config = dict(
    arch='unet',
    model='class-conditioned image diffusion model',
    dataset='reaction-diffusion patterns (Gray-Scott)',
    train_examples=47500,
    image_size=48,
    horizontal_flip=True,
    conditioning='class',
    objective='epsilon',
    cond_dim=256,
    targets=['setting'],
    num_classes=15,
    cond_dropout=0.1,
    norm='groupnorm',
    activation='silu',
    weight_standardization=True,
    pixel_unshuffle=2,
    widths=[64, 64, 128, 256],
    blocks_per_level=2,
    scale_shift_norm=False,
    attention=True,
    upsampling='transposed_conv',
    init='torch_default',
    residual_init='zero_last',
    optimizer='adamw',
    lr=0.0039,
    beta1=0.9,
    beta2=0.99,
    eps=1e-08,
    grad_clip=5.0,
    gradient_centralization=True,
    steps=31300,
    batch_size=64,
    epochs=42.2,
    lr_schedule='wsd',
    decay_fraction=0.4,
    final_lr_fraction=0.01,
    warmup_steps=620,
    weight_decay=0.05,
)
Rows from block 5, named by matrix and row number. Rows with one number belong to one channel. Each number is 50 + 15 x the weight over its row's rms, rounded and kept within 0 to 99. All counts start at 0. After the name is the row's rms in percent of the matrix's.
# convs0: first 3x3 conv (model.enc.2.1.convs.0.weight, 128x128x3x3, standardized in use), inputs 21-27, a 3x3 kernel for each
# convs1: second 3x3 conv (model.enc.2.1.convs.1.weight, 128x128x3x3, standardized in use, transposed), outputs 21-27, a 3x3 kernel for each
convs0.7 084:36 48 73 38 42 67 26 27 44 55 63 39 63 57 31 55 46 34 41 65 79 46 55 70 27 33 60 42 37 59 28 35 70 31 33 60 56 73 72 50 64 81 44 50 54 50 34 45 50 31 60 49 28 35 08 47 54 00 49 46 03 41 54
convs1.7 095:49 48 54 41 47 49 43 43 53 36 60 61 39 61 75 58 78 71 46 51 60 20 43 52 41 64 48 39 54 61 32 51 50 36 56 46 64 41 40 73 33 48 66 43 46 45 61 50 67 71 47 42 58 30 64 34 16 69 41 16 76 52 22
convs0.8 096:60 99 66 36 65 36 36 55 30 52 62 57 48 42 53 59 57 52 66 99 56 48 56 43 45 56 48 60 53 34 36 34 42 46 50 53 67 79 55 34 59 39 42 47 38 57 57 43 39 36 33 63 51 55 22 46 41 05 39 36 33 54 59
convs1.8 091:52 53 56 55 50 51 56 53 52 70 59 61 60 64 60 69 71 57 66 73 66 59 71 70 40 40 56 57 39 29 50 50 46 00 27 28 29 40 36 39 31 29 55 29 27 70 72 67 28 67 65 44 70 74 61 46 40 56 40 29 50 40 26
convs0.9 114:60 58 58 43 39 37 41 46 62 54 39 38 37 02 14 63 23 72 69 57 86 57 30 63 47 37 58 45 42 62 23 49 75 45 55 59 59 67 71 27 60 99 45 64 75 44 41 64 35 67 99 66 87 56 30 54 56 11 42 78 22 43 48
convs1.9 122:53 49 46 50 51 50 50 45 51 53 50 48 49 50 47 47 43 53 55 62 73 56 57 53 16 28 10 14 54 65 40 51 56 33 44 37 78 51 26 76 43 41 74 60 55 36 56 85 47 65 98 40 51 63 41 32 11 54 35 15 56 44 24
convs0.10 116:62 54 50 40 37 06 34 36 25 45 30 21 52 16 26 51 16 32 35 48 33 55 50 38 39 46 11 16 42 41 29 41 63 26 58 51 55 41 35 49 49 60 41 32 35 23 57 50 43 56 67 62 42 37 43 43 42 51 62 57 46 38 48
convs1.10 110:54 56 48 47 50 49 45 54 44 57 54 46 49 49 57 46 52 57 51 53 40 64 29 47 33 36 29 78 34 35 92 44 43 69 49 58 29 64 54 30 50 79 47 37 35 38 32 24 69 44 37 38 33 59 49 46 59 79 51 83 57 45 54
convs0.11 078:54 54 36 49 63 49 50 64 54 32 20 29 41 37 44 44 32 25 45 37 16 47 52 43 51 53 44 34 39 33 41 45 49 53 52 42 44 61 61 30 40 46 41 40 36 34 35 42 35 28 40 40 36 49 51 45 48 31 38 40 22 42 34
convs1.11 069:55 42 46 54 49 51 55 54 55 73 63 71 42 56 67 43 53 53 49 41 49 58 46 56 79 76 76 44 26 21 48 22 22 63 51 52 41 55 63 37 53 57 34 43 45 24 25 10 58 56 39 68 71 61 60 58 57 60 55 57 56 53 57
convs0.12 117:33 37 35 38 43 31 39 38 35 46 24 21 39 16 12 37 21 09 20 36 28 39 59 36 40 45 19 36 44 45 30 58 52 45 66 69 75 58 56 38 59 58 44 42 53 45 51 35 31 54 36 40 49 28 52 47 58 41 46 50 13 28 52
convs1.12 135:54 50 47 50 50 51 54 51 52 59 53 53 49 48 48 37 46 52 48 41 47 70 41 49 42 45 51 58 37 41 70 53 46 70 56 47 36 58 42 33 41 46 46 34 35 47 29 41 86 47 54 72 40 60 54 53 63 47 41 34 28 42 28
convs0.13 062:67 85 68 42 58 38 38 47 32 62 42 42 50 29 28 33 19 18 45 57 44 41 50 38 37 44 32 48 45 47 50 51 53 46 54 60 41 43 52 29 40 49 44 54 43 44 47 52 52 53 50 70 80 80 00 13 25 00 27 49 20 44 51
convs1.13 076:55 51 46 52 47 48 54 48 51 57 70 64 36 56 51 36 54 60 54 50 49 57 57 60 59 64 66 58 30 29 56 31 32 58 42 31 38 50 55 36 43 49 36 44 50 39 24 26 71 61 55 72 65 57 47 47 48 50 47 50 49 45 48
convs0.14 108:45 50 49 41 24 17 22 24 16 45 38 27 50 02 25 57 18 42 41 68 55 66 54 57 39 46 09 41 50 41 32 51 68 08 58 47 51 35 49 42 57 78 33 58 48 38 64 57 40 82 84 48 46 50 13 44 45 24 60 58 16 28 50
convs1.14 103:57 55 48 56 45 43 45 48 45 61 54 56 43 45 53 39 49 53 40 48 43 54 09 40 35 26 33 58 37 38 66 41 74 56 39 66 20 63 62 34 45 62 58 44 34 14 17 31 52 43 77 19 21 67 44 42 50 66 36 45 46 24 18
convs0.15 117:55 44 60 45 38 36 38 44 25 48 34 30 33 03 26 52 22 51 74 72 83 61 46 66 57 49 36 77 52 40 59 46 85 45 56 64 58 50 45 33 44 84 28 56 59 57 62 53 29 40 74 49 68 59 37 56 51 31 53 66 30 51 47
convs1.15 110:51 59 53 48 56 56 41 51 51 51 57 47 42 50 49 40 49 48 60 60 47 36 42 42 05 05 08 30 70 54 15 39 47 06 29 30 58 41 41 75 40 33 86 62 49 45 63 64 42 53 80 23 28 57 44 48 44 57 47 45 57 47 49
convs0.16 123:50 54 49 47 67 59 41 39 38 75 76 56 61 82 55 58 53 52 65 48 37 49 86 58 49 67 49 79 65 78 38 61 62 23 35 52 50 42 45 77 75 62 73 61 79 43 55 56 37 63 63 29 56 45 35 40 53 53 52 48 72 64 44
convs1.16 115:61 53 56 45 46 47 54 38 47 52 55 54 57 46 42 48 48 43 55 48 46 40 43 31 61 86 60 58 43 50 43 25 21 69 63 57 42 49 41 33 38 49 22 33 31 51 48 49 55 35 27 42 42 42 52 57 60 29 31 44 50 48 49
convs0.17 098:36 24 01 48 56 23 46 47 38 62 58 61 56 70 61 47 68 49 39 29 18 46 64 33 35 56 38 31 36 45 37 60 26 23 62 43 65 49 53 95 55 50 82 63 60 56 65 48 59 65 36 22 53 41 50 48 49 74 43 45 65 42 41
convs1.17 097:51 45 52 48 53 55 64 56 57 43 51 54 57 51 55 53 54 56 56 48 42 51 58 40 77 71 51 72 58 39 85 59 34 76 54 57 49 58 70 22 48 75 17 40 53 68 45 53 86 45 27 49 47 50 49 61 78 30 46 76 41 47 59
convs0.18 111:60 63 73 53 47 40 39 30 45 59 82 72 52 54 55 36 24 26 44 59 53 45 41 39 27 23 23 32 47 73 25 47 80 24 27 73 40 50 56 10 50 63 25 50 51 31 45 59 31 49 81 34 40 48 26 39 39 31 47 47 49 40 52
convs1.18 106:47 49 48 45 42 48 47 43 50 48 44 43 35 43 52 34 39 55 52 43 61 54 42 59 57 57 66 63 52 67 50 43 66 47 22 50 47 31 24 50 36 40 49 23 35 66 86 95 69 62 80 79 53 51 45 23 15 50 39 32 50 39 31
convs0.19 096:61 49 53 37 43 34 39 26 37 51 47 39 56 53 57 36 52 61 50 36 40 50 42 43 27 28 44 39 11 35 38 33 58 19 23 59 52 51 34 39 59 61 64 49 53 10 32 25 33 44 64 32 43 48 25 67 43 45 76 47 37 63 61
convs1.19 092:48 50 49 49 54 47 48 54 53 64 58 54 43 43 54 51 55 51 51 57 66 54 53 52 69 61 62 53 39 96 38 30 85 72 45 93 47 35 30 60 48 48 46 22 20 55 63 77 65 76 67 91 81 65 49 46 44 54 67 49 49 48 37
convs0.20 097:53 59 45 61 72 73 49 52 61 49 68 70 69 66 67 72 49 55 52 58 47 59 61 72 42 31 46 23 37 65 41 37 86 46 19 62 29 41 61 32 63 81 27 25 58 43 61 74 48 79 99 40 37 59 18 49 37 12 41 47 28 48 31
convs1.20 104:57 55 48 53 53 50 53 59 58 55 50 44 40 39 44 55 59 58 56 79 70 34 45 31 55 65 37 52 80 75 39 55 58 60 59 57 56 29 25 75 50 50 48 51 46 55 58 59 62 68 83 71 54 49 38 44 22 35 46 23 54 58 29
convs0.21 107:42 34 25 31 31 16 32 23 22 72 71 69 52 57 59 38 45 44 57 50 51 40 45 40 34 34 35 44 48 64 29 46 55 26 42 49 62 60 65 69 61 68 70 58 58 43 53 60 47 60 66 39 57 67 67 58 50 77 57 56 70 60 53
convs1.21 113:61 45 49 52 48 48 61 43 45 48 50 56 67 56 61 55 50 45 58 32 39 63 51 51 86 77 55 74 41 41 86 60 54 74 45 48 47 57 50 15 38 49 23 56 55 53 40 51 61 40 26 35 26 29 65 80 81 51 71 81 53 68 69
convs0.22 096:60 65 59 49 59 63 25 46 66 58 71 74 60 69 69 57 66 69 56 59 66 51 53 70 34 44 61 18 59 65 37 57 76 35 49 59 33 45 60 26 37 84 34 32 73 27 50 61 39 55 89 33 23 57 15 57 44 00 42 59 09 49 46
convs1.22 094:51 52 47 49 46 50 49 43 48 58 46 48 60 36 53 49 46 47 54 58 68 44 47 43 60 59 64 43 27 80 45 15 58 30 14 66 48 36 20 62 62 48 50 41 33 66 75 99 51 51 92 68 73 75 47 37 20 66 67 38 71 62 35
convs0.23 122:20 37 49 46 43 74 29 23 62 53 49 36 41 48 46 22 39 29 43 54 45 32 49 71 24 40 61 57 44 52 49 33 23 54 42 45 57 33 59 35 14 21 26 57 73 35 24 25 40 09 00 52 34 14 26 33 46 60 10 48 49 39 69
convs1.23 125:48 46 51 47 52 49 48 48 54 44 49 43 44 44 42 42 60 56 35 60 54 31 64 74 43 44 59 55 81 54 47 96 47 55 84 57 67 34 27 79 36 58 54 14 30 61 70 49 69 72 28 64 77 47 79 57 55 81 57 59 81 46 39
convs0.24 111:65 70 89 40 36 40 42 57 48 37 30 27 17 00 25 12 08 12 56 72 75 52 43 50 37 35 27 66 51 55 55 43 77 53 40 36 59 66 66 50 53 70 62 72 54 52 43 35 45 30 54 70 50 33 50 53 41 46 57 56 29 31 51
convs1.24 117:48 49 53 52 50 47 44 48 48 58 44 47 53 46 54 42 47 60 49 49 64 46 54 61 28 22 26 39 52 55 49 64 50 45 70 54 48 36 42 76 33 45 69 31 34 58 70 22 68 77 57 48 56 43 28 24 05 55 42 19 39 27 15
convs0.25 091:31 41 42 41 37 21 49 65 64 51 62 48 61 57 55 68 69 57 36 57 56 37 51 16 32 65 48 30 43 73 40 52 65 43 56 66 59 75 96 33 82 83 48 61 55 46 38 61 69 60 75 51 53 35 18 32 61 24 48 51 13 28 45
convs1.25 089:54 50 46 47 47 48 50 48 55 66 62 49 58 64 45 55 46 52 50 41 53 57 49 55 44 48 47 39 31 34 49 52 54 27 45 46 39 43 46 49 38 50 53 40 37 41 49 43 33 45 69 33 62 73 54 42 36 69 46 45 62 54 41
convs0.26 111:49 58 48 48 51 42 61 58 63 50 53 56 39 41 53 66 70 63 61 77 68 21 45 39 37 46 45 54 60 61 44 48 76 59 46 41 65 80 76 11 57 93 44 37 41 47 50 74 48 51 76 50 50 49 27 51 63 30 46 59 18 37 31
convs1.26 110:51 53 59 52 50 44 59 53 48 63 55 44 56 49 38 50 40 40 23 20 33 54 31 24 35 23 17 47 47 47 48 48 45 30 32 24 61 54 48 63 43 51 74 54 76 37 32 43 46 59 79 30 42 49 53 42 45 66 52 56 77 69 57
convs0.27 111:39 42 65 38 28 32 48 32 18 47 32 35 47 33 34 40 35 30 42 50 56 51 50 37 59 59 39 47 24 22 47 31 21 32 44 40 81 55 55 70 49 53 65 75 59 57 45 38 65 38 27 65 57 55 48 40 38 67 57 54 58 54 54
convs1.27 108:52 51 50 54 54 51 48 49 48 49 54 52 54 46 52 47 47 49 45 38 28 45 59 53 27 29 43 47 31 19 48 50 26 42 41 20 43 61 68 45 53 61 43 46 56 57 41 34 71 49 36 55 39 39 42 46 61 48 46 65 40 34 48
convs0.28 086:22 35 29 29 26 36 13 05 11 74 63 45 58 69 46 44 45 36 51 60 71 32 44 57 11 08 17 43 56 66 27 52 65 16 29 40 66 84 81 47 74 96 38 63 80 50 58 66 45 65 73 38 63 70 29 43 60 33 35 55 35 36 52
convs1.28 090:49 45 55 47 47 53 45 47 54 50 48 63 39 48 51 35 48 57 62 55 59 53 49 51 48 52 51 43 51 61 20 28 51 12 32 53 52 38 34 50 38 39 56 39 38 25 52 77 29 53 73 22 55 75 56 43 28 57 45 32 56 47 36
convs0.29 095:36 56 43 29 55 32 39 77 55 62 76 57 61 69 62 78 89 72 55 77 49 39 74 24 25 66 43 65 60 67 55 54 55 52 53 52 76 79 87 45 81 63 47 50 48 52 42 46 66 61 47 58 56 37 29 42 57 27 59 39 19 51 53
convs1.29 083:54 51 47 53 50 51 54 55 58 55 63 44 32 46 55 49 52 56 53 41 51 49 40 48 43 48 41 55 36 27 26 23 38 14 35 29 34 40 42 51 45 55 55 47 44 72 44 20 25 31 22 31 61 53 51 35 34 63 45 50 61 59 48
convs0.30 110:39 41 51 38 12 33 39 14 45 26 21 15 53 16 13 28 00 17 33 54 54 48 39 44 37 43 44 29 29 41 50 52 53 25 57 47 59 46 44 48 46 48 38 59 42 45 47 56 42 32 45 70 51 53 48 35 39 49 53 52 29 35 62
convs1.30 108:43 44 41 49 50 50 44 46 47 50 56 59 40 52 58 38 48 59 43 41 45 57 54 74 36 31 48 41 22 34 60 67 40 50 69 65 41 64 57 70 45 54 75 34 33 44 43 32 84 71 53 49 54 72 54 50 48 95 63 52 71 43 38